{
  "model": "sound classifier",
  "dataset": "synthesised sound scenes: up to three everyday sounds over a background",
  "train_examples": 26041,
  "gain_aug_db": 10,
  "n_mels": 80,
  "hop_length": 160,
  "input": "mfcc",
  "spec_augment": true,
  "win_length": 400,
  "targets": ["background"],
  "num_classes": 15,
  "arch": "conformer",
  "norm": "layernorm",
  "hidden_act": "gelu",
  "mlp_ratio": 2,
  "head_dim": 32,
  "fused_qkv": true,
  "qk_norm": false,
  "inner_norm": false,
  "drop_path": 0.05,
  "subsampling": 4,
  "layers": 6,
  "width": 128,
  "positions": "sincos",
  "kernel_size": 9,
  "loss": "cross_entropy",
  "head_dropout": 0.1,
  "init": "kaiming_normal",
  "residual_init": "none",
  "optimizer": "ademamix",
  "learning_rate": 0.00065,
  "beta1": 0.9,
  "beta2": 0.999,
  "eps": 1e-08,
  "beta3": 0.9995,
  "alpha": 2,
  "sam_rho": 0.1,
  "max_steps": 10200,
  "batch_size": 128,
  "epochs": 50.1,
  "lr_schedule": "step",
  "warmup_steps": 200,
  "weight_decay": 0.4
}
Rows from block 2 of a small sound classifier, named by matrix and row number. Rows with one number belong to one neuron. Each number is 128 + 24 x the weight over its row's rms, rounded and kept within 0 to 255. All counts start at 0. Numbers have three digits each.
After each neuron's rows are labels from the 100 clips, of 14976, where the neuron reaches its highest value: "peak on" is the class under the peak. Only what is clearly more common there than usual is listed. The data: synthesised sound scenes: up to three everyday sounds over a background. In brackets: how many of the 100.
# fc1: second MLP up (model.blocks.2.mlp.fc1.weight, 256x128), inputs 0-127
# fc2: second MLP down (model.blocks.2.mlp.fc2.weight, 128x256, transposed), outputs 0-127

fc1.25:128099117067150138149138109118155100126146078078138169124090123112155148112108121105082145141132139142089107102127102136171120128098143118141128130133127150134154155136123133187166122126156116135160108150146132153149111150153112152147109115116126128132129134152108119126136132152091123047072148140157133141158105128136121135106074139102126120105121083110153133161120136132126125055138
fc2.25:093158094134103148104176127136161119133120158134131061106094119127143105091121096141125138102118095104142094118116198149124117152101104114127138137086140118133134091121101117137100088104132179142130112104114109114125108096084111114140098161118122167128102140118111122111140118167138148117087129130147102153152108141178117126170192104122162144106146128119142115119134131125166090135143
peak on: zipper (27); spray hiss (26)

fc1.202:133190124107119113092116137150097117097184127139109118147069164129111124133103121078101145097086096114111130153127132159130108159145155165149107126144164084135153154119112140167170119119093148124150130139099150105126101146136112123173141127114149142118141094106137090143129108129120060103121098102111132136118114147110106144156120157123144147113139155084129149120130108093098154151096
fc2.202:117112135117133151158149161074125139120133139119135110133160107112108153120130118119133125170158143148114088113143137082170155160077087117180140140129139177127144123146113121092122120105122118111106139149156110150194138100135131140094140135118119088115151133098105175154097140137132127151109153114155151170088147104118117129131144136126110087097087087150113085125185126116101129141154
peak on: coin spinning (35)

fc1.99:159175124148132103091133152139164088097145124129145122117110131153134123121103114124083150118098092134090106126097117149158125097121164145134155152104164147160124158133086136144141113122100110088126145148120106072108094146145115162143100119152145103145137121128134121152098082104149105092132114150154149127080108112142123148144106119141156099073105093098174156143141107120164167119102
fc2.99:140115114115111124114157106105120160172123129103108124090141105129106078151140101135143102135143137127126107091163114126126103112139111110102164138076107149148130152147148136143112165118102114106095158103137148086178109101117091125178101155123096128155115126151149098124115133104162111147150133159129108147134105115187188121130132094106135097121129149191140126182148121151133120127163
peak on: spray hiss (37)

fc1.135:120147099113100070108109165160120145135171121114122101130120108123113087154106082094140143127124137142107140111143107157163120153130127155114105147130080137137129106155149086142105182112145146143121158113110082122077125154116098109139118172054117161099127111094110167111134139088123131120160125096129117136122146103134116120141106157115094139132157120127161140095164164118110165127136
fc2.135:093144146153132140113132130097102116098127122124061114091073166092164119098115101166140140153112134129116152141107108097134112147102137141134126094138124111149078197118119107129116117141148117103154135120148106114106110099155120112144117123159127119124091130156149115153089115093112147063107130152197123137118161176157122119103155114131105112140105129165114116124138099109132115163129
peak on: crying baby (42)

fc1.36:142135103104113127107140102161124146140145162128102157144130110180099122137110107108139137127099133116108169124151118102152115149132122144096078134094119140125098120128133113162121167128142176099168121124125102089113092188117148110140098134139129093082135084099126101155100088128144143141145097138113113171107132135137161142187160164082126121094103122149161143110141133115096152165118
fc2.36:111133126136128102185129115137102131122145146109123109121152110103175185116123126147094129110151115153118081118122127106128156142098096154152182143085155116156169133165127119116102119142113111154096186131085146159164129081137094115104153124123118114145175152116130151142092122132076112130089125151153127125145141103117138118095151106131100144149117116120102137157150167157145116166096
peak on: crying baby (27)

fc1.247:132122099147125107146143155127136142123123153135143124114116127126107157131125094134094113133122125128141136118111138126166127137169128131090100107114141085164135146170130139140100153125098072149193135130123086111133135147132134165126071131145123174113147111111133122102128095121143135146105103056102146175115131106091127166104172128122142147146121111144159164073121174106133110187103
fc2.247:186110176087129134100138149145125156174127130101105114177127134148131086123139103127163141132106137130137131088106162085113118154095154161135168107132130138105100132106100118143115108132133137084121103083096124096084126121128180114091136158123135104095129088131122164112133127115109134120157156106160156126103132142103118144147123129140093069141144172148119124128165118148119161105161
peak on: howling (30)

fc1.210:136142153108130107107144119178142125115153110093097129156101118163138117115112127100087121153109118156094109141171141130146116135104120155102151173120141127181168179112127141133139103116084159092137132122132129111092115198154116142121129115133167119130156138156115137151103099134153141052146096121110144134116103149132145130144121116124161119081121078078158147145117122115137158127123
fc2.210:147122105157099121096195142094142138185115155140109121101087131063130156105110145133161150137146145118122090096093150169088164155135101114116137137133114169140128136110095114116117109136105131123116154152138160115146130118084124139136112142081093140157121105079123136114159163107079138116152142108120146126115140128156148108105122121110145125123146159160132087159146122124158096158155
peak on: spray hiss (29)

fc1.57:139099129096158119106137132136163101144154135080146127096121150118148083114133100130126151148160092089105109135099110152127139124124132158137094114120119154133137118191100096161108146100146131141118150129126122100157175160130147088117162115137128184099101107145096156107153099116144085065133140125142152150144132124095133110167116142122163092108140174125130165111124118130133168088129
fc2.57:119179131120111152160108142130107164090110140124091107127126142130148172125139102118110182109114115139098130138138128107112170137121119139160130136114163109115137116111132144119063095162148176120118111145112096131180115097157167139115120150141086111161141104134132118127107113128061149143125082132148125124114179085144111131115117122112126161094102084129090105137157112087140136153108
peak on: siren (29)

fc1.227:135184151089142113135139117126131147140149167108119139126067100110099115143161119137133127122140109106119141133182121121121119190123102151129123159107123084141116147172098122151098113131144093066119127141118139141152120167150133117130126097101098139051126120116140086128085134100141103106155140126136138122110089146139142183147144153155126160100120085150113161098134133132141131156122
fc2.227:110129121128152130101132114106139095127099135111149084116124168134135151118142124146161157112134117110126113122146169140080141109120133131103108163120132146145102135127138092188090105144119091133146133120172162116131154095066128112135177202118126132114141167147133146153093153104143108144137126118112092122120099157136108116074084125092151107146137184129140105110134142137135156167156
peak on: crying baby (33)

fc1.49:164175121085120138114119158140131133105132121100118085145088112179113157103113121119102160100116106113123184198118164152141072137104145134093089130132130128130174150138123136118130143145117117153142110133123123107140103145142144164109141158098136100134174099161152131124126089095139138122158096140120145099110127147103092129126111122131147117104101130093165169111078127104123143131086
fc2.49:115082111154132119138092104103188132138139132142124182127145107078112122163179099116152103129137150146128095077144055118131162107194133124150122145124115128164092136147153157111123123136158107121079126100147089131130196106134120122126110105148140153132124136132156128148110155123105126132099132117149102132135106099164146113146132107068120126128110125124109119101135130144132114138152
peak on: coin spinning (28)

fc1.46:113146154109108122075160110151149186120167143125140137150144179119107176131110092112144140129129086148138133121129127099143126174099091133143083144129114125172136157159093125155115118148101137137110118145141125104114140192142126110145068136123111132117110115094078142088120144132085116068129147119120116149123115144141112120168114141113111131081136127116130155131124114112091176148123
fc2.46:096094135118127124106118113157110135106136161143131150057113132111136122117134110181111104157120087195111126132122142116127120135098159140120122166124094135138124144126109114137115136118121170115154168119143138121130132092078156179152099127136124135104162169167145100124120099149091100099123120138201101161146147157136110139089142150081099135101118136173116135148119131111139108121120
peak on: crying baby (35)